Rows from block 5 of the image encoder, named by matrix and row number. Each number is 128 + 24 x the weight over its row's rms, rounded and kept within 0 to 255. All counts start at 0. Numbers have three digits each. After the name is the row's rms in percent of the matrix's.
# convs0: expand 5x5 conv (encoder.blocks.5.convs.0.weight, 192x48x5x5), inputs 40-44, a 5x5 kernel for each
convs0.37 097:134128132160157146128137107146130118167154120174102115129129139129136131089112107125125111152133133124137130138149097120155113131136140113137104121110138157122132103127134136133067149145170145150185206157130140180115146101105078118132077101124129155105093117121166125104098108118121122147132162118127120104119114117113110159138118138125196178158107110103138112119142150132130
convs0.38 102:134122117124128136126087076164075108141092144131109129095134191100139124122068126145109115160095110099131114132124139157076160110134096109141132125104118118137129143111075175125147073110156115157132128109206128175140107158131106104124148158142136095141088161152106143143172138118123134166158141105152159119182160172091107141118106132143114155142131124148161114164137145158104
convs0.39 105:099117127099075151133122148133141160152139130110125105105092099118128099121134116080122105138111100132099146158109153105139138134114104131154182141130122112124137152079124163146086090094103125141166113107125095124113079110126115123138119100142123083135147145144086117130129124104128148133153193133165157165206155132129147124146115103125159139080152154123134142125156132153152
convs0.40 102:132128155135115138091130145153109104099166147079119133146126085144103088100109136110139153119107097146172153133064147117141128095148144126146108115113100122124140161079149110117154111149122102132106130078096158130099093165133134101114094144135118107135149130096137133146119121148142194132135133124094103121143132138097137111142110138166147158122137144106140194166097087132093
convs0.41 100:104109136153112114138145126098135119143125152074123113122065101153145162090114169115139146072130154139070129105146160134106134085114139131131128132103150118115147116120117154127140115145122141098166118143164130155137096130150106112147126129144146110119109141154124122155104158146104106083139122101126094146149145150121151117111121131100141115111112176151144133091118111130108
convs0.42 094:113102111079100131133109130117092114145116100134145154142153075134134150121122146153113093095129136136139127136143136164149151122130121151118134143125116107103119135124104125126121147131093121188152070062086111174097120128138109126121095138133117100090144126128169115126155155148124132109120153154156105135104113105115142125106101132119099135146111106097121126079111126126122
convs0.43 102:121077080127141123111117136168121120131173155158145180161137125125091131139128111108133085104123095151143137095102079150108123192137145108099117129144114141145146111134134096135086178124155130100144144149134110114154155163160170114100125139127083098155110123121157131118166160127129119163156143129113143126134115154148122099124111174149164176121167136150167161122163109097118
convs0.44 091:123143107111125118160159155139147180172134115154159195145134143133119142120069087104106104131128089151092069162125138133078156147150149132103094145113114092132158152125141083123122105102033097134083121071152116139088137198197167136158151129120136171117126136135180083117123152143138139118132113184115105156157144124088144122102111091149141086128106148128105137130127081155085
convs0.45 095:157113138068117150139131161134119103122150130148141095089164154131144139113115118136114139123108157162092138130144185072071094084117138102132142129119091125136133130120107071123131127085162100083131139155111100082093138162136159142143130125125105100120121127140118136128132112112110122091131164096140105123120131144129126102141143150131117156123094113055091115074126135109136
convs0.46 108:090117136141116109128146158137124111122144124131111163100138169143160117135110104134113121071146117150128143131094153169115113079110123129118130106132140118098093168153126162121147190108114128130093144108141114154102150104121119122145109108100105142115091125121105157101101168133105104143143130130093121129151092164109136169078152086127140126134144139103124127123109175093137
convs0.47 108:132108116127078147140137149124106109107202141098127136164186144171139134144130143123122144115127125106129104096110130128108140147131116152146163119136122104140137140112087155118110156114175106101170093165115107175123157109138096092155080129129156172147142116103125133120104153137138151094154150152158128182163107166152132158161171123104127125096086111145129132147144121158206
convs0.48 099:103106140128126140121103165121131139140124146128144148137127054096081139159075111109120115147146166145087114139160129145126144172108110104099175144141173110133169137090154124105142104149169148141099087128133130129107142103101154152139130123144131113150122134136128161108140148156129143128128110110167095133108114075097132123144135132138115156107084129169122122133114130072176
convs0.49 093:156151153118133148143115140119115153173125086098134155095079129123149142120082130101112168153132092126147171108105146107115145120143119155132141133093122138133113131127112124069122151154135061092105121120128116122115114113099118112110117125121172175142135135160174133108147146150152097094107138110109133135146098131148151126093135143140055069105150121064140111103154152144111
convs0.50 105:116118143151116159156142155174090119123148150111135137104164145112152143172129150139143108121171145143114118150108148153116112131135135144125156148124144186085122119137150095152167157138080125115137155103128098153149097126138132106141112111113132135168128106090111148130111128114159111109096143146157138105113136105120117134165148111142137152154146098095143089158105121178104
convs0.51 098:098139146126126149142171104167128157118098155096111123114128117087155118166130109156146123140133087149159157137148124176137140133145125144154166122120142139135084136133153130098139036136139029116147111139143091149177125058133106112110154070107153128126145148134103103140135119099149135101116162108114111154141124102104147154110188097138051122167088090163111114105098094069137
convs0.52 103:123145112144114104122089153124109105127179160111094110140148119114105160111127090112125126143095123166159141101115174168146129101112126134114120153114100115102153119164153171131144143090078078118150099114150152069127141142151174149141150103160139135149108124151163151109112117115151117142135114123143103139132167123137128118115127166139107175146156120127113100119122144119134
convs0.53 102:114107123120142126157151130139097109133107110145128151127127116129136132106142136123137143159118077117121102092108104106122115093115122119136118104136171124131165102136120130139132106107176135129137099114117105122128131127120135127098101148117137123101139108154123149128124145114124134107132111117128136149120122122094163151166149138140075111147117091048121128143128128126139
convs0.54 098:158157122122144104148177147144126150143182111121108148138152121118101109128142145120119105111101140122092139077100130071146116108130136124102145126100064130098090133103125112100116129119119134148131127109115108146129109124096134122132146131118143153147148114122115149132119131151169125103122163135114119111125155124125117127135147160115023042160142137115144149119149137133138
convs0.55 092:125131131149128132097141135135132157105090165137096075106131151141135116132146120141085142135145127147141124110135092126126098109094132185150117119136094082127136112148110104114128117149155144125119103106154148111142141136154142125152133121126131134121135170125125125142169128123154119134123159123102082099117124116125102094120131121116112133128104094153139124092101128148153
convs0.56 102:130105110126157168111180158112114100158141138134136117126099126136115129135113153135119113095138104115132122168106119124111139184175151080095096145113133135070113157140097100112143142127078144131105113121140140130115088137156132115129107125110118169157106130110116159159136129106140120103162158155148111119083080118148125154117149141114168160125159124176165131109157127140136
convs0.57 101:131162139134138099131150128149107119097104090133149142153174140148104100121125100129113161041153131138175099116127094137123135132122130121147126087139096136139168162096092157070145165124129144140123107092071142116127137137172088089149107174142102132147144118144140145120107119131118106113155138141108074114101108106083151162105152137121151133169165113101128102156135130172122
convs0.58 101:123148143110138123121138098124127156112097106138125094147140093109135142129124140137140121107114150121089154168132125099158116118102098125115083145164110114073140156116123110173152097113113152160077107151123150109105171137109074132138129139085148109090130084117093109108110124089139119104141135131138138165136142152169170131112102135138091100132117122099092105069084089102096
convs0.59 101:119113154131134108147148154163115131164159146143096078099157122148128132162149144152128136158135117104110156146131105176154123133133171159135119154167103107153134140151131121116159155135131070148136149131135118104168157168053130141108130140105124142129123102150135124082128118113136141131159127096121163131135104141097147214144110128170207161129147159156165135088144149162134
convs0.60 101:135132119157147130125133121106123136140148133113119128137162081117159152149166153147184098133140167144095141085150119112146135149113062085120136157112133134121098131171122148095139183175146102131145106098111093134130109135072140110085129122108148148158136158102140151138162065139179133110142112101096156099091119113126105162124096157135142167147122102147178163107147173153081
convs0.61 102:112109135158187143101118153157129116107159158120115129125137126135113153129126194143108168156148134134161118132124088108154123126108131119137124106121129169118165140168140145184175153147124179152136091120179150163175170165136123151106097139152164124101126157139127125155121123137162143121137109130128103118146112134094130146090123128138088115125147085067127137132116112168119
convs0.62 093:106082116122121132123134152121131106113137128113136101115099152136144139142202142145140146168117118136121089105139157130164154135123114091133129109128170165155089112173129137125168121125106084121131157113110134181181126070141103105088114111156079094137095119138162175125133103129163152149101090115132080110124138090151097104105099110114124155097133128141183104167133149134111
convs0.63 086:140121143121142106137138127102108142154123127073138157157136116155174151142109136103087126140130140153083123129122099128121120119058102125086154089105144135136160143116143173163197121100058095083137155112139098157094103119110146152171128126102131166132096133155181146082145080180159106132127141136135112101123127109118134115118138108114190120094125118172150132125160100176123
convs0.64 105:120151153134127127113133109163072125110094132096120118099147116114105117141124100134123106144135175151131119147149113105132083105088106112107122097137183136127122146129137107156127157132111093128135157133126167113116109108105086091160142122115116164094150144131161131137086155145112122117159119137132112111134145161106067103122142141033063144130160130122154169158149084128159
convs0.65 107:140144160139123132144141144131115154113106104086108154118118115119138088110133158132091101098116094099100148111124130139100068124134104134132177101093181136138097129150122103120079160126190137120118127117078076146156140119132116096126130124128148169139161110128156147092105132152145149132115169169170135097149134130116112135098157093117151082097143106146156112165140159177140
convs0.66 104:135090095093111114100104093129116115133153141146121109125148143128096109100128139126091089173125146139127126101166141126117177148137148160096113146114164079122142147133072128142123141158163120116108191132133122127065147170151081116133157131078133125110134139125117119133097094156123130124140155146152083074119128159113192176137175123136109124137097127129113148125170144105151
convs0.67 103:162117126139148119136139132104131098102122098150120123121139108125128131102157119097096136169129172155095134130114129116153134136148127078095120148089136126139149106145135145187160134116120127137165115132123119120153149163058147103114147129165122135121113156075124118126113132152140131106127165093150108106144153123214133106122101175103080140116104131134155093100146161208128
convs0.68 105:110119154130119102119114108117107107104129139151093097133116106109102064122160168151101109184115157090160111156121113118129129184105123126127115081135136145146086196104124140107117113091146111131110111137124123124167134182126132119124107162155128130136124145103130128126141122137094126150127173130136117146114135113101117133150124104104173101098130078123092134135115163134150
convs0.69 107:126105137113109132135145127128103140103150131124154137118139114115156146137133133083106117107142125136189135107129163093136147085136142104127138175087138151156068125130142138119138114111095127173145104116094105117133137122150149116114171152153131120118128143084106112118157162121132145130133130157158157122120109115162125140144155104127096102084131124101095109120152151126116
convs0.70 102:174123089105120115138155100139171097057085084163157189144088110107073121113111166071123130119149152140148115110071128125137131133107150161143141149131131152140136151124107169129128126186168158132163101080103162124132118064134131105117139110110153153102136116092141120114128136175118104145102102103107126111131100104112121127103089146079123124085161133200153114157177111122114
convs0.71 097:124112114155117154155126117138101126102135121094128106120112149131121112130115151150176116117132088145125109172109129133114142124106115139115086116097114151164102142113115154096082120172147135104126123157120125153151137116104140108146110116127103162115100142162149105140135127111078090116155139103102168134131098119123117132135131085135110116122127098100102122132138170132147
convs0.72 102:124114091144125140116116113168135157169143150131109128117117140152134159155122116120124088131145143101129161131134126130145156137099128140158102164135116146164130130119144106099090109031108128108076102156138154113106130158091119127116139136109111096121137097207149103161123178128148151146128121174120124145135170168117134141138185103130176100133126169165140148110080117172142
convs0.73 103:101080079127151120138141127145101098107126149100119150146177122137166111157138137147148131105167160146122115096158148154114154146151131091126148111137117172175090120078141156112077109120155091165137128164137157117111165120046093108103140091133098105134147181125100139118166096137142111112117173117149078158161169169120138158157182158148104089155143127124141122115157174152100
convs0.74 102:119129135137153151119159148182151149147122107144115141115148117126141125137082093103122122139147144125135159161145105081121073099085142162115143143132177166165156106164099101079114156118099112159143080160142122141182169127128163162125137164113091083115130153105133165115135143123125134116122128134145181122124083159151121116088150141113149136134175126164111146161126143143133
convs0.75 099:146161099107125103128135159142115084125153141129153178133140121143188124128129089118088098152101115101120140085090107151161113153131166129141168089139115097154163111126084092144146129123121131172151162186170146130128111083101132156119139109140127115135118190124096118103125115124119140112130123134132099150124119072081114114106147088107129135152097122114102129148125133134127
convs0.76 101:144143127085122118149154175125124151155142145110115101101137132115111112144109097109147116094113143158078129125097110106139119123144118106133116158104142120057145153066106079112141132108076082102123135160146143102138110118116109066094108108144187195172105112142145176155140104075111140152134100118161109102115146143115151099103094172108106080099143129121103120105144136126137
convs0.77 104:144115102115119135146131114135130178132104135124144125132157134149139105089104060154164099121111171132170131135131170149117155131148149172133140096116133156109124092094136166118127158130139142093100137149122100085116130118090118124167127117126155132130148144146102138136116160123136122118134158132106161070149130147097151121156136127165108203145166145125162159147150133151085
convs0.78 104:129138147117126162143127124143176124100092163160131092078125142153137119138130183159125118099144102098120117165121132137141133070094114122180160129105102109098101172072147161132101086121076124097101135119155100087135127149119141093128108141152150149119139104097123110109114126137115113099162152121105120121107112117103126153116123126096122166104120078079103084131118126140120
convs0.79 100:111100128095110135138172169150131124123136140116165087106156136157156153130104155091107159163137141083105124075130127119136085062119121116152141140153168174122147130132126107116088139115167182098118146136143130109099114137147154135135108163108130210137122136162146085120130120111132144126120170124125121167102129125126129136143134127119091116102141110062096087111135145118106
convs0.80 101:159162084112170104151156117131155109129134105117134119111147144111106142079124140162122144133117066091131153113151124134122139135119149096108098103117092138169126148120105126087129122125108117103100126145100087149148108083129144114115122138133145139112143143122170123155142162136144145130157133187138118123137111148124134135094155108054140153109115111112121170127157135133095
convs0.81 102:129119117155098111101141128115118116107147147128140110087168133082110076145092112118089127125123145153124144146147137070121111133112104146119123126140119090141107175104115124131107081110080105089140117115125128091118125176117099138101165146108148123175160159160122140156184116142128131176093124117145143127120120140069112136199123103173183163079125082141168125127155146115125
convs0.82 100:123136144144147166127153167139120124143156121139129124138142094125091121095095088119095105130073077131097150188117100140119116143116174123099140118141133088119110149177174182144114148145129123112117143153124126083083124108080150128121115110117129120184123117097118151157136132098114120130147100146131138145146147158133143164103133145120108119122118116140152148130132092115110
convs0.83 102:105161179125160125130114105169121088081119109103114127130113129163143134123129144160115150129157113115123145136137149119126103077105108141122107115124168135128135200146125085122114168173120117113140177178129130128091057087100115151122121113103116115107129108119132154178120106092114123089118095101143119126153134180119130086077115127116118116106131140145129139089096120115135
convs0.84 105:157152084100120153113133099107141107144108125131107096092128147083141119112134155133178112130118195156166099125071061118076126146172129139119165125117089099111076095087131107143104102128099122118105154130156098106136137137123151158079117146099145111128135137163194105151112115136123138157134135142149137132087115105114108089131162150161161163189105096092136157141139189171125
convs0.85 099:143129143136132165085068143119135107097121122133119150136110156140111103112101148154149122083146163114061083086151137087039155128113108091115111114180141124142153082125163149145103062127072108134081105140098178107112106156130109149127134113135134146172153124110124151116147144143151101111158129168127105139152116109121130116094141118139088132125062124133107103133139112128105
convs0.86 097:148133108116104137123132114128122113116106115143114115168124100139097129097105144143125140103122115120144138119126079161143141119101147153130090161115119168160186142136158115099136137145155122165149173187137108118098148154145117128147124125102129111102083092065043115092108111093154138115128123129116098150107137102119171150152164125103094104098108099113082120102125140141108
convs0.87 093:135144124136134104122125138167091174135138114117098113142105125132114128142144079100129158118114122111144150154124072125138141115132121127095140140159100101175158135150152132122155089108119140113141105094117113100110141134090102135164186129128144082129104112139149112111096123111139150152084081143162079126130095105111152089116152089101172117116127154094088084108104113148141
convs0.88 095:118126132140107115113167160138153135069079163127158076117156098132167131125136145125128124121116139146121149084084126131160098055085121145154131132124115069076124107159126149102139106110140084137143089121162155117132116132143147140135133104150122126144106138103089164161144112120160120121157142120113108099104090136126128103115161142091070117134126111109161103123132142127098
convs0.89 091:094084093113129119144139117119133135142143103092112122133117136095102120154138146119156158109102102123161115142127163142137154137139126118094137139129137148160143128093077122147140162135078113125159142122093098118155118144120098125142097120122189152145121096199193119105106130189149146171144127129128113094124114081110131129117090131137147104096126149138142132148150138132138
convs0.90 107:137151112141121087123131122133114145128147115091135123127107145149121162113127124087139098093123120108113111136133129180120135101140121105120108140107120136124133149108111157147125161150151170136171125124150139103099125151087109122168138118145117128149129139096111129135094100134092130101117118112104111140120080089104123122141106131127076136120142119120121087116138136111132
convs0.91 098:139140152112127122145165131121090159158095085099103133133110099113106132135093089082114153152135102091111131092109088104155115114103129135099098109156086121098117095125117169155116065038103132137111095139128124147143147131132103146144156143145166168145136133179139126107132123117085153108078079133158154170134152108154124138128149079091101143133139146134129098140120129125122
convs0.92 099:109148145116115124113113102126146140094108156127146161111174174121115116127139143119177073113139133112104141135120090117124127108141110109130090144110161125162164085073142128088162074158136115118112132102115178119186168167169114144120180143161143130147135161107125118138126117137110146122115109131086097095112161122134130136174151133143186152162109133147117155130144135146174
convs0.93 107:121100104105102119108166122099132095146145095149145105106107123135125093126173150115119130131116170086114101145197117103104076101140141099111153158119153104159131142177108157119147141137104145159138146160131157156115102120151181096128148181107126179119122142142077076100143175169152147155121116135112167148147118152144091141127135138118146143085173128092114157117130115137160
convs0.94 101:173136149146093112137105153105121147099128107129114137123101084068117126156149138087167122163151115124121169127117113128136148119080155148095128101122183110103134156149090068123129175087125150157093080106078083070101156158134101129143175102138137123134124129140148135091106125149143118090111121152162155087116155123154122147151101137091120101112091133129140165098149206136143
convs0.95 106:115128106121185120155138106154118124111131152107102139134184095133137075147152174156133115173173128148148146148135098155163143120106129105187100073100120133157131102084133127179095097148124146092123108112144078177118133081119127199157142123092141122133088141135115121126158179131139150120143108068132141128111142119087131128156129142141139155166119136167132177124117128116157
convs0.96 101:114163183185115166131111140126107115127124094130131153154093157138101108164114151165144095135117110139130131072090140119126075123115140145094102096142126114104115121110114111141122146109093107096124090121188160132152112107127118125113142142188148141106123132103105122108131123126148139148137130124127129115123094136160131094140109123130120088135148094171143113164119080135172
convs0.97 100:114117129099123156133124124098151120067103113124138157150130134164115104139133124160142157126089134172160128139139143147124108141108082131104098098121076079097118124085100119126134133134140174129128093088084119123132134143133105138102106095140130140077147150124118120139110151134177157110145086156133140136149131134146146139108113168109134084049143139117138136173164132142123
convs0.98 095:140091105105095150135124141126112116136115114081117137127069158088104116067083143114095116143105117126097129150134099124074128139098081100103150090066143107124082119110093144104131106119105060114131121093049091130156096139171134127140137120132126105141078145109169203158120114144171150119110131129114140117101129125137158118129102137135118106106118074076098118125097102115083
convs0.99 097:136145173173162138132103142145143194151099153131167137132164135144121148148121123124121106115161098142147153188142140165152112115108148143092120143125156128095161133102124153143148120151196115106104100127137150166101132131149111125153152164159157155144130154101121117128141152125130140164151134120143122112101138097118137129127097102134161163109157141169147156157161140193123
convs0.100 104:154103094149098101145058105120121129108115137117143138145154103126134164154138123114158123145144092167112100141148106139112152135106103109102147109133100082160098107152117138153160141149159115094103118122147154151136140110147144140126141140123120126150147127133106132111135078131152145145124134113118130127098133139116150120177141114118126176162116113103168173101137151122131
convs0.101 097:129138145153141163093124106118129156135100145127126142169142134158143120174153115132100121176112080127139135146120070118100102127078128138134084119102162114090099143144064135148180120111164151156155153139131156090153182163130122103128114169141114151118148123125120111137147109131129122135125103103131113127106103097128122132128135147077129142134130125134079122105176129110128
convs0.102 101:147151137123143141107101093130160098116123142149106113135155150144131162195159165127151159123151132094111119163128120142073103081108111126109139099128120086118092162117128133109154082168156131083061151154119113161147103124129114116149114125117126103116133162133142078095178133163090125150169136125116120090139144127089097137138155096126148092096129149154118163158104137126143
convs0.103 096:105138127124165135102137147145095099145136123115113092106112124121159125134103133134101089152113150136124111135127119125084129129140125155157123132103122084145138128120092122162102116156150108122101113182152166146131136079064125129127097129189153200165103155120128129105135111106112094121163132085127171150124114125135119156120109121138142131113145124167159109105133114129156
convs0.104 092:090101118127096119132123128130119139182166135092124116149145095172092134133149136148155114116141105141105122156103110112089119118123144102164107147167141126103145109138132153158116117110096108148075130148141106129128122080092111106112128143134098171164123137093149197159174118104169127141119070130130161128107137112139138167151104131139138179156123156140136128137139082081165
convs0.105 098:127108109143134142156119142124083120133142133110088128147155146173122133139163145149133132133168126116140119138121116132147109148114119149111129109100144103099121097129169129108136104164141157123150129132083151112143135133099125122138135129159115135132106114121109134134124132131132111133149095156093132096110076146093103108112126144143159138135112085101121168149076145130127
convs0.106 091:123126170115092112117177140106112120203189110120112178161106156102164135130081151114110144100129162134143152126180156126075127164151134112158150165134117147071115142127098122132106138103114148121168114075140150134139145187109120127150142110127130201135097108123211164062142130170143139113133142096113120113116106127130123150076122124106134127124117138132100131106172133113111
convs0.107 103:127127139126118086105108125116126100178127122135107129119106141117134122131157134112136160135088117107139145102128119137162110149158087144117147126104094086095080121125140199100093113108111147106126102129110096098156139142091082189159112093141132109158139099143140154129086137117136142127101086140145070132114147145111172110098147122148155105162105093112104147154102104146140
convs0.108 101:099090131120101139120152132157118109097119160147127077109141094102179167168120182123104116149174129160103148167089148133141137111096104081124130144152136134179178148139114133113095126136132130124104121122180129132111181092072125153147136115136146151158136114156154110147133122129100124132120139159136115112105151126106163121138159116161172082147148164108108114126148154152128
convs0.109 106:114113116104111104114129139114123150117132106155116117162135105095083148125122159159138143131113150135135136118091117148125142115160143128120114140181160153149155152062129096103108128104115102146042098127127127138174159121146112175151152148087124148142142162123162153155122127155148126164127162164117119131173085131105168150118142114099132122120091095102105104124174156122130
convs0.110 093:137135105127110090145110102112132165097132118108166127162143102134108129112123117130156123080102129164153137100128180139119124111154145105142131128102129183113130129150124036095101142106097117111124133130119142076122143119133140113117121101141147169106125137171188097109149133161127106158113107144136098102052152102120129081119106149148153105102154147121119123109126142119073
convs0.111 104:117110134153103098129111127135083116091145164098128066119117116147119126172112167147146134065144155177117073110126169131100104113124095162140113121143086134152128098135148133212136100120105117146126113098102141159111101094132137135128119097115116128135126111125140129102145106113134114166161146153114128099108103088095071092142131142102098113158144114094124134156148156129108
convs0.112 101:117146128143110119097093112108147116105131163122153128136129134079121159127133103118105099101063083109136149079108142142143139163154132129119143134157109093137145109089155136127125143177141143135069118122149132112109109101120134143106131136173131125126141148117094104150153139150115164128107108155116146137159153164177121094099104121142110164136149174162131139169121165108119
convs0.113 106:119131140127129131104129153120133122121135146122122139150111155155141137168164184132142147117142151155115137113060108121164158067121152173163137123111138165136139124118147120158107122121188136159146111131161161144133112155108124104094116112135114134144132146123122137109100135095118128112123112118109152148125128076113132139159153118132185152170128130139178162110129110160107
convs0.114 104:134131141102138181125181161151139146120090148100132121118153139133111094144104132123110120147167146149099166122138166112115144165191125108118146124097126143118128154159175100123159102106093134108099109150147122132113137176157116148132098113126127120128110117128086109149124135136078082140133162125149101133156176144130108102118153130118062106165097123073084122143113136157129
convs0.115 100:144115159158145119105094081118126142094128146145113132131123125130123109119117133136085152148120121142166089145110107100097116129118117122112123119097148092171146137139168157102092173145132116109100097138104099118124156153145167127123150126103141096118142116110148142104139099151171148148104159136125122135125140160111146123053112141176100046125132115098115121193126097148144
convs0.116 106:103141146099120149121122073146152118137083110112115156109147129143068110112134174166091115138136183101169130115175131126139108134171153153114125126124138124140145130095136146144094135134133151095135136171092100160146110124070103131143140147099109099101109175141104116119122142115112117088136097143167155161164103104140141137084136188180156160181151135164107169109112115109073
convs0.117 090:127102131129146106083117085130137094103079107126078125119143128110129113123170121157151136165095129107096138128186116116123080144107102135133075106121158144110116105178097149181095115102103114132119114118083109143140103138123113112179116103096100118150104123158152124140117131129127113112115154148119098124141152135181101143166089151126135116130130123091082125091114102120112
convs0.118 092:128170144111114109103139124104120127146158117096081084115127146136111094124125132068086104112130150143137134139111131118157126169113115170136121130139095142113107151122128190131124136105098118136118111100132077153103133135108118109159112152126136136139135113119127100130128093110095125133106104113114146140140140122125128091082137140103041094147094080085089118128111131139143
convs0.119 098:113108159154148142115102083133136127128105105127110146119118156174121108134114140123090126097089119147093077117102106050086125138091137138141118133122153122129122122137099093097126043104121106112078135108125194098161098144161112129170148190112136157110128130146147123147109131136090081113159162101096104126130114164105119148140139097168120104149123121123149153137145121142135
convs0.120 103:135135149131128150122137153163114122130131158158114098113130133148137152153129116149100122146120157126082147111135149143163133157140123126118136140117111111131096095114081049062067172113117145171175154157136110083144085102118101141152123103106113174117130148116166093144162138115119123170169155184178154147136132119123126158137129143114137133162176125158128123146129125172168
convs0.121 107:157161144129137151168152134147161139109126143159133150148151135090121099146121130116103139098137066104101088139106120084118199147132126137128121156137144134157150138132141118099136099189179118117096146099114140133146131128102138181144140119151186140137112138160115152134109127137134137151122133117134144151170187134163148142161168150137072115114123115124130149131107110089112
convs0.122 100:144166116113134103146123108103100095136156103127081072141146118156125093137111141096138185128128122117150098086110130126112066120122139131115102109190114107104130148135113106126124133145155166127102115093127084117093154146118150133112135161123117136123123101112138143109146103142141129133150135105100100134056087140094134144166119089154133177125122140110153136116169170145118
convs0.123 091:087112097126131148117105120117142103170157154132119156142122113106149155127140130168109154165134150133145123082125088130143125125096155138151131098103143099150100149165147131080187146101067094151142117093094131143152143102095097127096100091139101124123124175155172158113125123169132118137112132112108121076113118114140135117110117149113127067137123110069076139123117127125101
convs0.124 096:135118121131154132095134154136111105109153103107141122118114132142136135198126171120122129120130150150104122095154140096160146138142086104108138180122085121103112141180148117160096127124123167140148160107085139127116117154147085147100153148107131090111136081103090107108124115131141147091155122138089094155113149119164112073181140130134178136132164131098073170113092129114144
convs0.125 102:117125153144116112131095100129162108113124170135117107100174128109095127128168153133166116106149147142143130121150118138153131121122112125155118131076151133118109148133109122112177091153118168183046069128123120084145128170141105081113113115106139154126126094119169113135085122148143171143131130166100144146110127123130118088143153126142122148116094143098158159127123137161136
convs0.126 092:152120168110122115100133112119124113131115139110090139135139148106116128127173084091096186120109103103131138125142087117100092178132111140120122103119129078056099095151059139168156139099102148140117113135171107097161103178185122162173108113097145191117149150191168108116092082125138096146130152144163134103160096069102119168122158182128155107139100127114106100150153133129169
convs0.127 088:088114139112115070101146179115122136152129144093146167127150162142071109159151117089121129106134123122193068104143110112106157120104077091133154107138127126097134097134149079146139105072037126147105089059127125081127132155107113123139152132076120175130087107173195085137093143161160128114127141111158114112117137135114113070105119069151118081115089158075109124100107081118074
convs0.128 104:168160111122143123149141079145085091131119120121124098130101129145115103101120077127133092190127144122147108127156118135088108151124103114112092134114111121121143111077109156132096164162152122123149134151147149147183126138126189113105120130196168139105152100144128068100125122141149137131135131114129188115122172172146128127125137097105115117152162128146140155131140116113141
convs0.129 097:113123156158153109133121118119108066072176112137109147151112102123111149143139150143132113144155132121146147149125142133128119077112136151102123145105148156097115107138147115175145137152082140126137126086146104097111127089079119129133153157112125132114159080158153135128083130133095112098108088100130099103137137144104128076164116118110138164134130146146101123099129141090134
convs0.130 102:111079127117123152139118115111125141103119118136141111150129141155112112159102081078126138150118132122172137145120086113171121129146107141107108143152118127109106118119139137169187141131131113193093119131146135109110132132111124115133106134150134101111080172167158101085102144103140105127147104159146156135105097142138130151129143147125154129136144121158121117129092128139137
convs0.131 104:154123123118137129115163114114137165140114140124147157133118160124094109127090124104153115066138145086086112146131093173176148159115145121111165115109112146129125097076157141145082182083143114093142106141167104115108127099109124120152142121152117161079143163122139102131142110118105138125160113138137146114086117125165173182116123155109139070119154101138108119109080121126117
convs0.132 098:146130121140144155136136138117156157149110126109131098128120134113093130123110156144150091137166137100118125175130167177125100128164109145138119134120151110146118102129156162123146059173185155151118168164107095105165120123100133148135136133115122096102123121171098108129111086090130141110069098128156138140143156143112136169151151101172103053086135171116087119106117115133117
convs0.133 102:127107098095139102122171123151167116119108157102107138148144123154145147136119175150123154102148144120097115139139133135124128133143092131144148101080094150176085102133135149081114114169143172138115145166055130125120163108131107124109114113091151143131124145154143119132118120161177125138128145164095090096116104125114132084127062139150135165094097149126131186110134154131109
convs0.134 097:109127179165150132121094100181123097115113160160129077118161165144129152141127136159121124156138128141138118086110109139149140097141151159100065096083152121076109164099098085079113138085075091109139118107129142165088134156096122126153082118142090104170122100112117085134156138143104123095144115152122088111088125112095146108119127063130078088097119137097176124093086062113077
convs0.135 102:123150168090147125157152093122119130122150119117129116099111148128172134138128130154123139142148135130102125076125165103121141150102105153137107140151148110094129154151056136163134144118158126113128113148136187091081100115136145152140146145078133181144128087136141113128099130133147110113106152115126100107090118154097103130112142151135123120140129105114130125102136168109128
convs0.136 093:116094107133092135125133127139143081142179150145115139154156121151133124136104110135109132110137135117106161146133134124133096149142126110110122164172131110153119139091087099149129129090140138153131150174139105111063067100149135126164145064114135115119102138129149176130121148161115119091123070164148152137170101117143127155161150114099137117141162143119104155118093149183139
convs0.137 103:144146139152127104162160151127132146126147114121108098124144098094109113130131102112126138123078170133113127098092120130164115118107137143123150161148100144120107171135116159115157109134134144140145139129139135099151125136124141091154114106167161152164096124100152123120152114133123129157100132123152111140134116165124124127090163104136124068117127114146116146119103138120149
convs0.138 104:150094132124136131144180137136143142135136139154135151118118098112106109124123110138164117138175166179084122137113151111125128192110110084139136092126092119087086126135121105144165108129124114117103114153088094146135080092128117129118098145117113111155136138126170142123141108122131127080125157139141119136137121121162143126209124126147162192126147107142143131137116177167150
convs0.139 095:116151161147130115144152125099132142115135120125127148168165150127106108143176151150156100095143135158077062088104144121115078151131119086109148148149145072079126145157162126097107060119140167185112084172156133138102141131116121107129111145099125170193145130113153170124137133142118112141119086070137128114102119117140139141122101099120141162138098114157121144132122150100153
convs0.140 100:109102126078127136136113080088126087142075125121126123090110149133153103127138103124091154159149108067130119113136138155106135096161124119095134146102106084140178115090149173165093073130167155146144112154148126120088108159100109126136110117141136105120141112144110115134136139093120101128147124102134126097151102101130113136060105144100146115181158134128186145137130136153143
convs0.141 094:084115180142144088115093108122120143156117124116120166172166132151119108127153156136111129097135106129124116114156110106109164177128099157134076085079144154108094138124130125173166143110188119146118125132105135131115105105134125104127113115144122135146157123126138123139136141156095132104077129109101203126141156122137095120103138105123115057170135143129122158139107142124087
convs0.142 091:116149109132151105135124091098096125109134066116151146121115102114090129086125110100146142127120093135151111100096142130163120111156121120106109137123148118093130105105144097133084095122103200122127074113123092141112104118143130119132136151164167122113155138147146114148107179121160109105113097118152098137134096118147100116092150154130134095144103156159134108125155120140148
convs0.143 097:142134150162131123128125107119130093078118104123131119111128133131155126119138114123129125112131114106132128099157157139119098161108087115124175159122123177149144093122111138105108094102128148122112129191124089137130115066102118128099148156142129086158126146090105146135119114111125169171111136105124126125129100139163146109118120104085088104133144091057093106117115128142114
convs0.144 100:093144125133198105171153128175107138084086105113131123158127136145138120105147091142159113171098126145150105113132081145118095153119140122116144102100140100109090164137069143199125153149102158127100137150089125134102093122102106132154161157118149130127116162157135132109145097151176121165129139179139135120138164150139134132086130146158091086109114115147119147109088075128099